config.yaml
win_length: 512
bottleneck: "plain"
encoder_norm: "groupnorm"
encoder_stem: "deep"
loss: "mse"
merge_dims: false
adamw_lr_other_params: 0.00094
l1_shrink: 0.003
warmup_steps: 170
adamw_weight_decay_other_params: 0
Rows from block 7 of the encoder, named by matrix and row number. Rows with one number belong to one channel. Each number is 50 + 10 x the weight over its row's rms, rounded and kept within 0 to 99. All counts start at 0. After the name is the row's rms in percent of the matrix's.
# convs0: first 3x3 conv (encoder.blocks.7.convs.0.weight, 144x144x3x3), inputs 45-49, a 3x3 kernel for each
# convs1: second 3x3 conv (encoder.blocks.7.convs.1.weight, 144x144x3x3, transposed), outputs 45-49, a 3x3 kernel for each
convs0.40 228:43 56 38 28 80 41 61 17 38 50 50 50 50 49 50 50 50 50 59 47 45 99 27 37 04 65 63 51 42 42 54 37 61 58 33 44 51 48 50 50 54 56 52 50 48
convs0.41 070:38 53 44 50 69 41 23 00 24 50 50 50 50 50 50 50 50 50 52 46 49 48 35 38 45 67 55 71 56 51 62 69 48 67 58 49 50 50 50 50 50 50 50 50 50
convs0.42 082:44 66 44 58 52 48 37 27 35 54 50 50 51 50 50 50 50 50 35 44 58 40 42 52 20 38 54 54 45 39 15 55 45 49 29 57 50 50 51 50 50 50 50 50 50
convs0.43 096:39 44 46 26 42 30 51 38 45 50 50 50 50 50 50 50 50 50 51 37 54 66 53 42 42 50 62 30 50 14 74 59 61 12 41 30 50 50 50 50 50 50 50 50 50
convs0.44 095:47 50 53 51 52 68 58 39 54 50 50 50 50 50 50 50 50 50 62 46 54 78 61 66 65 76 58 46 16 51 53 36 43 65 27 19 46 48 50 51 50 50 50 50 50
convs0.45 105:61 40 41 40 59 47 45 15 58 50 50 50 50 47 50 50 50 48 43 68 38 69 60 53 41 63 59 44 56 40 35 55 45 29 38 80 53 55 50 51 50 51 49 50 50
convs0.46 098:44 69 50 37 66 54 46 42 49 50 50 50 50 50 50 50 50 47 45 51 56 63 73 66 43 53 65 48 32 54 28 34 36 59 16 42 50 51 50 50 50 50 50 50 50
convs0.47 079:53 45 27 70 48 11 50 48 44 50 50 50 50 50 50 50 50 50 44 52 47 58 47 53 34 49 55 52 50 35 53 59 99 77 41 28 50 50 50 50 50 50 50 50 50
convs0.48 079:61 57 49 60 86 63 71 50 69 50 50 50 50 50 50 50 50 50 50 35 43 50 35 43 43 64 68 46 45 56 51 28 54 51 25 69 50 50 50 50 50 50 50 50 50
convs0.49 096:53 55 44 55 70 49 53 34 34 50 52 50 50 50 50 51 50 50 68 56 37 59 33 41 42 45 41 56 24 67 41 53 53 60 33 46 48 45 46 50 50 50 50 50 50
convs0.50 095:53 46 64 47 44 60 81 24 42 50 54 50 50 48 50 50 50 50 45 52 42 65 39 65 55 56 47 64 39 59 25 47 53 56 16 36 60 60 62 46 50 45 50 50 54
convs0.51 099:24 49 50 45 51 41 54 45 43 50 50 50 50 50 49 50 50 50 47 42 58 70 63 42 44 73 49 41 34 43 45 50 26 73 47 51 52 56 59 50 55 50 51 51 50
convs0.52 076:50 63 65 49 86 55 54 40 46 50 50 50 50 50 50 50 50 50 49 23 27 74 48 31 35 59 39 19 35 38 34 48 28 60 59 50 50 50 50 50 50 50 50 50 50
convs0.54 097:47 43 61 48 58 49 16 59 53 50 50 50 50 47 50 50 50 50 43 44 52 75 59 59 54 59 56 21 57 41 30 45 17 48 21 34 48 50 50 47 50 50 50 50 50
convs0.55 110:42 55 39 52 50 61 53 42 33 50 50 50 50 50 50 49 50 45 33 55 43 58 54 53 64 73 39 37 53 59 47 33 36 53 35 27 50 50 49 51 53 54 50 50 52
convs0.56 101:62 60 38 54 58 51 67 47 43 51 52 52 50 54 50 50 57 48 31 50 46 53 55 65 83 66 44 55 41 48 47 31 52 68 37 25 46 50 50 50 51 50 50 50 51
convs0.57 079:68 59 43 44 28 23 46 35 32 50 50 50 50 50 50 50 50 50 42 46 42 31 38 37 74 48 48 23 43 20 58 23 54 52 42 47 50 50 50 50 50 50 50 50 50
convs0.58 067:45 49 56 56 30 77 51 50 68 50 50 50 50 50 50 50 50 50 53 56 47 24 39 65 31 34 56 53 52 40 51 69 76 60 63 50 50 50 50 50 50 50 50 50 50
convs0.59 067:44 22 42 44 57 57 70 65 59 50 50 50 50 50 50 50 50 50 25 36 31 62 80 75 58 44 48 47 48 47 32 54 43 40 55 43 50 50 50 50 50 50 50 50 50
convs0.60 073:48 00 43 34 44 57 39 29 29 50 50 50 50 50 50 50 50 50 40 47 44 37 44 53 47 38 59 77 56 02 51 45 67 71 51 67 50 50 50 50 50 50 50 50 50
convs0.61 074:42 41 49 34 41 48 46 48 42 50 50 50 50 50 50 50 50 50 50 43 44 34 55 42 53 40 48 45 28 34 48 79 65 52 69 79 50 50 50 50 50 50 50 50 50
convs0.62 166:56 69 34 68 49 42 45 54 75 50 51 50 53 50 50 50 50 52 33 65 38 71 38 53 44 59 67 37 49 36 33 34 45 70 11 39 54 57 50 50 50 50 48 50 48
convs0.63 079:64 41 54 33 41 33 14 42 39 50 50 50 50 50 50 50 50 50 40 51 46 00 15 37 55 41 66 51 58 30 37 26 45 51 56 59 50 50 50 50 50 50 50 50 50
convs0.64 104:28 72 45 61 69 50 36 44 47 49 50 50 50 50 50 50 50 50 42 44 55 71 68 55 53 56 64 34 43 30 49 52 23 36 29 32 50 51 51 50 50 50 50 50 50
convs0.65 074:46 44 37 73 40 53 40 38 27 50 50 50 50 50 50 50 50 50 53 51 55 40 46 44 19 11 32 42 27 08 59 52 43 70 49 33 50 50 50 50 50 50 50 50 50
convs0.66 210:62 42 47 59 48 50 48 48 44 50 50 50 50 50 50 50 49 50 50 49 33 36 58 68 53 50 55 34 54 27 60 12 64 69 37 56 50 51 51 58 54 49 50 50 50
convs0.67 141:18 66 52 35 34 38 42 17 43 50 50 50 47 52 50 50 50 50 45 45 28 53 60 51 39 34 51 50 45 06 60 31 33 50 61 45 50 50 50 50 50 50 50 50 50
convs0.68 056:40 52 24 60 27 29 66 52 50 50 50 50 50 50 50 50 50 50 33 50 38 37 49 50 26 35 51 50 38 31 31 49 63 44 45 54 50 50 50 50 50 50 50 50 50
convs0.69 092:46 44 37 50 57 54 48 52 52 50 50 50 50 50 50 50 50 50 59 28 39 55 35 51 40 46 39 49 55 55 68 72 63 51 56 53 50 50 50 50 50 50 50 50 50
convs0.70 173:45 46 28 62 33 69 55 27 45 50 50 50 50 50 50 50 50 50 43 50 41 51 52 57 41 39 60 67 24 31 18 49 68 73 83 60 50 56 49 49 54 50 50 51 50
convs0.71 119:40 18 65 38 37 55 51 44 47 50 50 50 50 50 50 50 50 50 57 47 42 54 58 50 60 59 46 55 59 12 37 45 70 43 45 48 50 50 50 50 50 50 50 50 50
convs0.73 050:54 44 41 73 47 59 57 92 58 50 50 50 50 50 50 50 50 50 50 26 47 74 43 50 65 59 39 51 49 42 43 21 07 49 35 41 50 50 50 50 50 50 50 50 50
convs0.74 045:35 43 01 63 61 53 48 63 30 50 50 50 50 50 50 50 50 50 42 30 48 76 38 53 81 49 53 68 78 62 41 68 15 43 22 51 50 50 50 50 50 50 50 50 50
convs0.75 098:41 76 39 63 51 16 50 53 41 50 50 50 50 47 53 50 50 54 50 70 61 56 47 49 51 59 47 54 54 48 50 62 58 77 78 55 60 56 59 49 55 51 50 50 50
convs0.77 227:37 43 39 45 71 51 57 64 44 50 50 50 50 50 51 53 50 50 54 32 55 51 49 64 61 28 39 41 62 56 63 00 41 47 60 54 50 51 50 46 50 50 50 50 50
convs0.78 089:34 60 26 37 62 51 48 65 41 50 50 50 47 50 54 50 50 51 46 40 47 42 36 40 40 44 27 56 48 47 53 79 45 62 81 25 51 50 51 51 50 52 50 46 49
convs0.79 130:44 63 30 58 51 37 41 58 35 50 49 49 49 41 50 47 49 50 73 70 36 64 59 40 40 54 49 56 64 33 52 50 67 68 67 65 48 55 47 49 50 52 49 50 52
convs0.82 234:50 34 41 63 37 39 58 48 51 49 57 50 51 50 48 50 50 50 39 31 62 52 35 53 48 59 46 52 61 52 51 04 40 53 51 40 51 50 50 57 50 51 50 51 50
convs0.83 052:33 34 45 57 63 66 48 67 74 50 50 50 50 50 50 50 50 50 54 52 61 65 50 62 53 72 71 52 68 54 60 21 61 56 55 52 50 50 50 50 50 50 50 50 50
convs0.84 100:52 51 35 40 64 27 25 35 40 50 49 50 49 47 52 46 50 50 57 59 55 45 51 24 40 38 43 52 76 41 38 77 50 55 63 59 57 54 53 51 50 50 49 50 49
convs0.85 052:50 37 40 82 49 56 63 28 43 50 50 50 50 50 50 50 50 50 44 25 57 57 61 99 50 55 52 58 65 62 71 00 43 51 33 49 50 50 50 50 50 50 50 50 50
convs0.86 048:58 51 41 54 34 60 51 56 50 50 50 50 50 50 50 50 50 50 68 17 49 76 39 60 53 48 49 61 82 68 58 54 49 59 52 48 50 50 50 50 50 50 50 50 50
convs0.88 050:55 58 47 52 35 47 70 67 32 50 50 50 50 50 50 50 50 50 51 52 58 52 20 41 73 67 52 74 41 45 16 42 53 51 15 59 50 50 50 50 50 50 50 50 50
convs0.89 086:43 49 30 52 61 34 53 50 54 50 50 50 48 50 50 49 50 50 48 52 48 41 73 36 48 60 32 62 50 49 65 68 42 71 78 42 55 51 55 47 47 49 50 50 49
convs0.90 082:52 22 26 59 53 29 42 27 50 50 50 50 50 50 50 50 50 50 44 38 42 17 88 53 30 41 41 24 20 54 51 31 15 40 56 41 50 50 50 50 50 50 50 50 50
convs0.91 062:50 26 49 44 21 47 47 31 29 50 50 50 50 50 50 50 50 50 49 42 31 51 54 49 58 62 53 50 64 50 50 35 24 69 50 45 50 50 50 50 50 50 50 50 50
convs0.92 085:64 39 77 40 52 38 55 53 44 50 50 50 50 50 50 50 50 50 54 42 80 34 34 51 80 40 38 39 35 28 23 62 74 43 83 56 50 50 50 50 50 50 50 50 50
convs0.93 211:53 31 41 58 52 37 47 45 62 51 50 50 50 50 50 51 50 50 61 36 36 57 53 68 65 44 47 43 52 52 63 11 13 54 55 46 50 50 50 53 50 51 50 50 50
convs0.94 127:25 63 49 80 40 46 49 38 58 50 50 50 50 50 50 50 50 50 81 51 45 52 36 52 49 62 32 29 43 45 24 41 64 64 69 28 50 50 50 50 53 53 50 50 50
convs0.95 148:43 28 45 66 71 53 59 50 42 50 50 50 50 50 50 50 50 50 52 42 41 54 49 57 48 53 50 40 45 58 49 40 39 41 62 57 50 50 50 50 50 50 50 50 50
convs0.96 086:58 58 50 41 31 56 58 56 47 50 50 50 50 50 50 50 50 50 39 74 50 11 58 42 58 36 38 50 53 25 33 73 20 75 58 35 50 50 50 50 50 50 50 50 50
convs0.97 069:22 34 37 47 26 54 37 33 34 50 50 50 50 50 50 50 50 50 52 27 26 56 38 38 49 53 17 62 40 64 47 58 36 42 43 43 50 50 50 50 50 50 50 50 50
convs0.98 090:44 37 54 48 46 50 65 39 31 50 49 50 50 50 50 49 45 47 49 53 48 53 48 57 62 37 31 63 59 48 67 73 59 46 89 65 48 44 49 47 45 46 50 50 53
convs0.99 106:41 55 42 34 47 62 79 34 00 50 50 50 50 50 50 50 50 50 48 40 43 33 51 71 62 39 42 68 52 64 65 33 20 17 40 50 50 50 50 50 50 50 50 50 50
convs0.100 126:36 51 54 71 26 50 61 41 51 50 50 50 49 50 50 48 53 50 44 37 25 68 31 65 44 31 39 75 59 57 67 52 72 64 60 99 57 46 55 52 50 49 50 50 58
convs0.101 083:56 49 05 45 59 13 66 47 56 50 50 50 50 50 50 50 50 50 43 71 49 24 69 42 62 77 74 27 66 56 59 48 44 48 41 67 50 50 50 50 50 50 50 50 50
convs0.102 084:61 28 70 87 31 41 41 43 67 50 50 50 50 50 50 50 50 50 57 19 29 58 54 47 51 43 41 59 31 05 39 12 48 63 51 60 50 50 50 50 50 50 50 50 50
convs0.103 121:27 55 50 66 45 54 72 40 43 50 50 50 50 51 52 50 50 50 27 56 38 62 46 60 58 61 48 68 56 56 41 37 68 82 44 58 51 46 50 49 53 48 51 50 50
convs0.104 072:56 74 50 51 30 48 64 54 49 50 50 50 50 50 50 50 50 50 53 32 60 66 75 44 56 55 45 45 36 06 43 00 58 36 21 76 50 50 50 50 50 50 50 50 50
convs0.105 136:63 26 64 34 69 55 55 18 59 50 50 50 50 47 50 50 50 50 53 51 43 49 42 54 43 76 44 47 39 50 23 59 56 37 18 60 50 50 50 50 50 50 50 50 50
convs0.106 072:52 21 41 48 65 44 54 65 55 50 50 50 50 50 50 50 50 50 43 61 48 16 27 58 75 61 51 29 51 54 82 01 32 43 53 76 50 50 50 50 50 50 50 50 50
convs0.107 096:62 57 31 71 59 30 70 43 59 50 50 50 50 50 50 50 50 50 53 47 39 88 40 44 70 45 71 32 33 90 26 28 63 48 33 70 50 50 50 50 50 50 50 50 50
convs0.108 046:32 39 38 39 59 46 47 28 39 50 50 50 50 50 50 50 50 50 39 35 42 41 56 45 44 38 53 27 40 27 84 42 61 55 34 54 50 50 50 50 50 50 50 50 50
convs0.114 199:51 50 52 38 50 53 57 21 43 50 50 50 50 49 50 49 50 50 60 43 32 47 79 50 61 42 53 42 80 39 84 00 68 52 42 26 50 50 50 53 51 47 50 47 49
convs0.115 103:57 56 42 42 25 50 48 45 35 50 50 50 50 50 50 50 50 50 38 33 48 54 51 45 50 50 50 60 58 49 47 19 76 34 34 60 50 50 50 50 50 50 50 50 50
convs0.117 111:78 52 58 22 52 66 34 48 45 53 50 50 53 49 49 50 51 50 43 50 52 34 52 43 19 58 63 43 61 52 36 60 55 43 48 83 53 52 48 50 47 47 50 50 50
convs0.118 104:31 47 56 52 50 56 42 38 67 48 50 48 45 45 50 50 50 50 65 67 42 47 55 36 49 33 55 44 65 40 38 58 62 36 34 54 52 50 48 55 51 50 50 50 50
convs0.119 061:29 60 61 33 32 46 37 43 49 50 50 50 50 50 50 50 50 50 46 58 35 20 14 31 56 59 50 39 52 46 74 47 49 50 53 66 50 50 50 50 50 50 50 50 50
convs0.120 198:45 47 34 18 31 73 81 38 41 50 50 50 50 50 50 50 50 50 43 36 79 51 71 39 56 54 41 49 66 44 26 89 47 50 56 27 50 50 50 50 50 50 50 50 49
convs0.121 044:50 42 44 41 36 09 44 54 52 50 50 50 50 50 50 50 50 50 57 50 42 49 66 54 61 58 60 52 59 50 58 26 53 49 59 39 50 50 50 50 50 50 50 50 50
convs0.122 116:39 73 56 65 52 79 48 41 62 50 50 50 50 46 49 50 55 50 56 46 66 56 75 48 49 58 66 45 56 27 36 54 51 64 49 50 50 50 51 57 53 49 50 50 49
convs0.123 109:52 45 59 51 60 62 48 30 60 50 50 50 50 50 50 50 50 50 41 56 41 46 61 50 59 41 31 46 51 48 43 66 50 53 56 60 46 45 42 54 56 47 50 55 52
convs1.40 099:44 29 69 40 61 50 56 57 36 64 53 49 51 33 56 57 60 37 46 90 42 52 39 45 46 41 51 43 33 32 56 22 46 53 60 56 44 46 51 49 53 62 49 52 52
convs1.41 019:85 72 61 65 55 54 38 32 33 54 55 49 50 51 50 50 55 50 53 47 55 29 39 44 52 55 60 50 61 57 48 45 47 35 50 50 50 50 50 50 50 50 50 50 50
convs1.42 106:54 60 51 47 54 36 39 43 48 40 43 53 56 38 65 54 48 39 53 51 32 25 65 40 59 52 35 49 36 31 48 45 49 45 52 71 46 49 52 44 50 67 48 53 48
convs1.43 046:49 34 60 48 51 52 52 35 57 50 42 35 45 35 33 46 52 49 50 73 35 28 54 50 61 62 48 42 33 49 50 71 78 56 60 58 47 50 52 48 50 50 50 50 50
convs1.44 117:46 52 36 44 65 54 45 64 62 41 55 50 56 47 62 70 39 49 26 66 22 35 65 29 60 59 58 54 35 41 40 58 44 55 50 45 51 44 25 27 35 31 29 38 50
convs1.45 150:41 73 74 44 47 51 68 44 47 40 41 68 44 48 64 46 64 26 79 56 32 33 37 34 53 36 57 32 44 63 45 62 58 73 40 40 48 46 59 48 50 62 52 44 44
convs1.46 154:58 45 49 55 52 79 58 23 35 41 47 55 66 49 54 51 42 47 70 30 65 27 59 63 38 51 23 50 53 48 58 47 43 41 45 68 43 40 48 39 26 51 52 32 49
convs1.47 026:52 53 49 50 65 53 50 56 76 50 55 47 56 50 50 58 50 48 50 50 36 50 43 30 55 50 24 50 59 50 65 58 52 79 85 50 50 50 50 50 50 50 50 50 50
convs1.48 031:50 31 37 45 53 61 55 38 54 40 46 36 46 39 45 50 66 51 51 97 73 52 59 51 46 60 59 50 21 56 50 50 30 50 44 41 48 49 50 50 50 50 50 50 50
convs1.49 090:51 47 50 33 51 48 61 49 45 51 49 51 67 50 57 59 41 67 63 47 22 36 69 48 53 39 54 53 55 41 59 71 42 45 47 43 52 61 40 55 59 55 53 52 51
convs1.50 154:49 60 61 60 55 55 16 46 29 48 50 49 46 60 58 70 43 43 21 55 62 67 43 70 69 84 55 34 53 41 57 53 40 67 60 57 54 48 50 44 51 45 47 45 52
convs1.51 112:50 47 50 43 36 52 41 36 36 24 51 50 29 58 69 72 51 45 39 50 43 50 56 54 27 69 75 43 49 35 47 43 48 37 45 59 42 42 44 31 37 28 40 31 40
convs1.52 012:50 48 50 50 63 50 50 50 50 50 50 50 50 50 50 50 50 50 50 47 50 66 49 55 50 48 50 17 51 69 61 33 50 50 50 50 50 50 50 50 50 50 50 50 50
convs1.54 128:51 57 61 61 50 59 51 54 39 45 38 62 58 43 59 57 47 46 62 60 54 52 41 88 64 31 66 46 41 45 58 45 51 57 43 61 50 38 46 31 31 46 43 38 45
convs1.55 193:52 30 44 52 63 65 46 48 69 51 54 51 51 58 38 52 43 34 40 29 61 56 47 66 52 33 61 58 55 52 70 33 50 45 56 50 58 44 50 45 40 43 42 49 49
convs1.56 142:61 44 48 52 58 58 42 55 48 65 74 34 42 55 49 44 26 58 39 38 30 46 63 44 39 52 73 53 51 44 40 42 43 49 61 48 59 51 37 47 53 46 31 52 55
convs1.57 020:40 17 40 41 19 46 53 62 61 48 51 51 52 53 49 50 52 50 66 78 54 52 50 44 49 36 50 60 19 30 29 22 44 36 54 50 50 50 50 50 50 50 50 50 50
convs1.58 014:33 64 57 41 45 71 56 53 53 50 49 36 54 50 50 51 47 48 57 18 29 50 50 38 44 50 47 52 99 69 49 77 59 53 47 56 50 50 50 50 49 49 50 50 50
convs1.59 019:82 54 65 27 54 65 44 43 52 50 50 50 51 51 51 50 50 49 45 55 39 51 58 36 64 50 50 77 62 67 25 27 31 58 33 68 50 50 50 50 50 50 50 50 50
convs1.60 020:63 74 64 71 41 64 61 47 69 58 50 69 46 50 49 50 51 50 68 76 51 14 49 19 44 59 51 50 63 43 49 61 42 49 24 49 50 50 50 50 50 50 50 50 50
convs1.61 005:50 49 36 50 23 50 50 50 50 50 45 50 50 50 50 50 50 50 50 50 99 50 88 44 50 50 49 50 48 24 50 48 50 50 50 50 50 50 50 50 50 50 50 50 50
convs1.62 231:61 55 51 23 48 46 63 56 40 29 54 59 60 43 55 75 49 41 66 77 32 50 45 51 46 41 56 50 53 49 49 53 53 56 45 51 50 53 53 43 41 49 63 43 53
convs1.63 019:54 50 29 40 41 36 39 40 50 51 52 54 49 49 48 53 46 47 28 35 64 49 41 41 50 56 53 45 48 30 54 45 39 37 29 48 50 51 50 50 50 50 50 50 50
convs1.64 152:58 49 47 39 49 48 44 48 42 46 44 55 57 54 47 47 58 36 38 34 41 29 58 59 83 66 89 38 54 48 54 54 54 50 31 44 51 44 48 39 33 42 39 46 38
convs1.65 024:58 32 44 52 45 61 43 44 53 35 46 50 54 45 38 54 44 49 43 53 48 27 51 34 48 59 46 67 72 55 45 45 57 40 48 45 50 50 50 50 50 50 50 50 50
convs1.66 128:33 53 73 52 41 57 46 40 52 50 44 48 21 69 38 53 54 57 56 56 47 46 62 72 53 54 51 64 32 67 65 52 53 54 46 43 60 57 55 50 46 45 56 46 50
convs1.67 073:54 48 43 58 45 40 46 77 45 56 50 39 58 58 67 62 54 44 50 55 48 53 44 59 72 36 41 57 54 65 42 51 48 47 51 56 53 45 50 51 52 49 50 50 49
convs1.68 018:62 33 75 49 27 45 34 60 53 50 49 49 49 50 42 50 47 50 50 75 24 42 81 38 34 37 45 54 50 80 38 23 50 69 78 57 50 50 50 50 50 50 50 50 50
convs1.69 022:19 50 48 50 62 46 62 50 37 50 50 50 53 50 50 54 51 50 69 50 55 91 63 82 64 38 53 58 54 34 75 85 43 27 29 38 50 50 50 48 47 48 50 50 50
convs1.70 100:52 59 43 48 23 48 52 60 52 49 53 54 48 51 46 56 49 41 63 50 61 46 51 54 49 56 31 78 51 50 42 53 48 34 33 46 47 48 52 48 46 50 57 46 46
convs1.71 055:43 45 51 42 54 44 61 44 45 39 50 51 48 51 47 53 44 49 58 51 49 45 53 59 56 38 46 49 52 53 41 55 44 56 51 20 50 51 50 50 50 50 50 50 50
convs1.73 006:42 50 27 53 54 60 50 61 50 50 50 50 50 50 50 50 50 50 49 65 49 22 24 11 50 50 50 49 65 56 51 00 50 51 51 51 50 50 50 50 50 50 50 50 50
convs1.74 008:50 38 47 56 50 58 50 50 50 50 50 50 50 50 50 50 50 50 60 50 50 12 40 25 50 50 50 86 50 47 48 41 50 50 46 36 50 50 50 50 50 50 50 50 50
convs1.75 160:66 49 42 54 43 28 47 40 41 39 62 51 42 53 54 43 56 67 83 53 00 70 24 45 20 48 29 60 53 41 35 50 65 47 51 50 49 56 50 50 48 40 52 44 49
convs1.77 176:44 47 49 48 91 41 51 50 51 44 66 75 48 47 50 31 57 45 51 52 49 62 36 49 51 50 53 48 47 46 54 25 50 56 57 44 40 55 53 43 51 59 41 55 45
convs1.78 099:48 47 35 47 60 46 29 52 37 69 63 41 36 42 68 47 49 61 72 41 34 55 39 47 49 31 63 55 50 43 49 56 58 42 60 66 54 50 35 38 46 34 48 58 43
convs1.79 255:59 41 39 45 37 42 45 39 56 39 61 61 44 65 46 51 53 53 70 47 54 46 52 54 81 02 33 48 61 62 63 53 52 60 54 43 50 39 55 37 29 34 46 33 42
convs1.82 208:55 36 48 47 20 56 59 49 58 43 49 36 68 56 51 51 50 57 44 42 51 65 53 53 50 50 52 59 39 42 51 39 39 54 39 58 49 43 42 49 29 35 51 40 44
convs1.83 008:44 50 50 41 50 50 47 50 51 50 50 50 47 49 50 50 50 50 46 53 52 77 50 55 52 50 50 50 50 50 84 41 42 60 36 46 50 50 50 50 50 50 50 50 50
convs1.84 153:48 47 40 55 44 42 45 44 24 58 49 51 44 35 47 25 51 59 44 86 62 22 09 64 56 39 39 33 56 55 55 54 58 53 46 40 48 48 58 49 44 61 49 54 41
convs1.85 013:50 50 50 42 53 50 55 50 50 50 50 50 48 50 50 50 50 50 30 81 46 61 44 50 20 50 50 48 73 50 36 52 50 48 50 49 50 50 50 50 50 50 50 50 50
convs1.86 012:50 50 50 50 58 60 50 19 53 50 50 50 50 58 52 50 62 57 50 50 50 50 25 46 50 50 63 56 40 50 50 88 60 50 77 53 50 50 50 50 50 50 50 50 50
convs1.88 011:86 50 50 11 50 50 58 49 55 46 49 50 50 48 50 50 50 50 25 27 40 89 54 59 47 50 50 49 52 71 50 56 56 40 46 48 50 50 50 50 50 50 50 50 50
convs1.89 114:49 47 46 52 68 61 46 59 48 55 56 58 47 52 62 46 52 63 33 77 65 60 54 29 46 61 60 59 65 50 64 59 58 56 61 63 47 49 38 39 25 32 49 41 45
convs1.90 026:42 47 39 65 28 52 54 66 34 46 23 66 50 20 61 77 37 50 57 57 62 44 77 55 53 44 55 49 53 34 62 69 55 30 50 45 50 50 50 50 54 50 50 50 50
convs1.91 027:49 27 28 52 53 50 50 28 50 50 50 50 50 50 58 50 50 50 49 66 75 57 45 72 49 61 13 55 71 57 50 34 36 50 49 50 47 48 50 45 39 50 50 50 50
convs1.92 021:31 50 49 36 42 52 65 55 57 50 53 50 50 47 47 50 54 53 60 67 75 53 72 25 32 52 60 46 49 26 21 46 69 49 56 51 50 50 50 50 50 50 50 50 50
convs1.93 172:48 32 48 49 41 73 51 53 65 58 27 45 53 24 43 58 52 43 43 44 56 44 39 63 53 51 43 42 41 54 54 38 63 45 59 54 41 39 44 26 26 44 47 46 51
convs1.94 058:62 36 39 28 52 49 64 70 71 28 60 84 44 48 55 61 47 57 47 52 66 44 35 49 47 36 53 63 64 54 54 63 45 52 91 73 55 51 56 51 50 51 56 53 51
convs1.95 079:46 27 33 61 56 55 47 41 37 40 39 39 69 51 44 55 37 45 63 31 48 34 51 57 28 61 55 56 50 52 48 56 35 31 22 47 49 47 48 50 45 50 50 51 49
convs1.96 018:51 62 51 45 62 53 43 74 57 51 50 51 50 50 50 50 53 50 49 31 48 70 37 49 66 52 51 51 71 48 56 65 81 56 49 53 50 50 50 50 50 50 50 50 50
convs1.97 025:43 62 51 43 50 50 50 42 68 35 46 35 50 50 65 50 50 50 57 41 56 27 48 50 51 73 53 83 50 99 45 40 51 76 65 61 50 50 50 50 47 46 49 48 49
convs1.98 134:50 57 39 53 54 50 44 53 62 68 52 42 24 51 42 35 47 46 54 58 45 64 21 47 66 34 49 48 49 50 50 65 43 59 59 55 57 47 51 56 51 41 45 47 48
convs1.99 045:25 46 52 65 57 56 51 75 34 41 51 14 41 70 56 54 47 48 56 43 29 50 60 47 32 41 62 56 70 61 95 25 57 64 58 55 52 48 48 50 50 50 50 51 52
convs1.100 241:44 41 42 51 55 54 47 42 44 49 47 42 43 41 57 42 41 56 56 54 75 48 63 18 60 35 57 38 33 43 41 38 58 48 44 52 64 52 55 47 43 49 51 46 52
convs1.101 031:33 71 44 38 74 46 54 48 48 45 60 53 53 51 49 49 43 52 73 59 58 73 40 42 23 75 54 59 77 51 39 30 50 57 51 45 50 50 50 50 50 50 47 50 50
convs1.102 030:50 27 57 60 69 49 59 49 47 45 59 50 62 43 51 47 57 46 57 49 50 30 34 50 37 59 60 47 68 50 20 44 50 51 56 76 51 51 50 50 50 50 50 50 52
convs1.103 230:49 68 27 44 38 55 63 49 35 51 57 43 49 63 56 55 51 66 10 27 29 61 52 61 41 72 89 72 42 56 44 50 49 54 56 70 53 52 43 43 32 35 51 47 45
convs1.104 032:44 61 40 51 50 42 59 73 39 46 40 60 50 40 68 50 57 57 51 42 50 51 45 54 51 38 50 50 51 49 41 45 52 24 42 60 50 49 50 53 50 50 50 48 51
convs1.105 069:61 08 48 50 51 47 47 46 48 47 66 38 48 46 51 57 51 49 37 99 52 40 57 49 53 53 34 41 00 78 41 30 49 53 49 46 50 47 51 50 50 50 50 50 51
convs1.106 025:43 40 35 71 50 44 53 53 49 42 41 54 41 57 52 50 49 53 29 54 53 47 55 52 49 46 62 49 37 35 57 31 40 56 54 41 49 50 50 50 50 50 50 50 50
convs1.107 036:49 57 27 57 82 44 42 57 40 46 46 48 58 47 52 58 56 47 44 35 51 42 57 41 55 55 52 42 69 57 45 47 69 21 41 66 53 50 50 51 50 50 50 52 51
convs1.108 005:47 45 42 68 70 70 48 54 53 49 45 42 60 51 53 47 48 49 39 27 46 52 17 55 49 45 46 47 39 47 54 50 35 83 67 55 51 51 52 51 51 51 53 54 54
convs1.114 133:55 42 65 32 34 49 54 49 52 51 30 41 42 72 40 62 47 69 53 57 54 49 77 57 52 37 45 49 48 88 55 43 80 61 50 58 51 49 48 47 43 44 51 52 53
convs1.115 030:50 46 52 53 74 49 47 51 50 50 50 51 49 50 50 50 49 50 67 22 22 50 33 54 50 50 57 62 50 35 56 62 71 46 41 49 50 50 50 50 50 50 50 50 50
convs1.117 145:41 35 54 49 36 61 60 56 62 45 50 57 35 44 45 37 66 31 45 19 37 65 44 83 58 40 46 48 46 66 54 52 45 48 48 56 54 46 67 54 49 75 59 54 45
convs1.118 195:55 51 43 51 53 53 57 35 69 58 44 45 56 48 54 48 49 50 17 73 13 84 35 57 47 38 43 53 54 41 35 51 48 61 49 39 53 39 53 39 24 44 47 35 42
convs1.119 020:40 53 50 50 43 50 50 61 50 50 50 50 50 50 50 50 50 50 51 47 54 50 65 50 59 50 63 58 99 74 64 88 90 50 54 50 50 50 50 50 50 50 50 50 50
convs1.120 132:65 38 46 57 53 42 53 62 54 49 99 46 52 29 50 55 25 47 44 74 45 41 43 51 51 40 55 67 59 57 51 77 66 68 70 47 52 52 48 51 53 46 50 53 51
convs1.121 010:53 53 51 50 67 53 56 53 51 51 47 44 57 64 50 46 50 49 57 10 08 77 35 37 48 41 46 60 68 46 24 06 28 73 66 50 50 50 50 50 50 50 50 50 50
convs1.122 243:49 53 63 33 70 47 41 50 64 53 51 48 53 52 59 61 40 51 22 62 49 54 80 26 26 50 38 52 57 37 40 46 54 42 56 59 50 39 42 34 25 43 55 36 51
convs1.123 201:44 62 47 51 63 57 74 46 51 65 53 39 50 43 61 38 50 50 60 39 69 33 56 45 79 00 54 35 44 52 49 39 49 57 53 60 60 42 53 49 37 55 49 43 51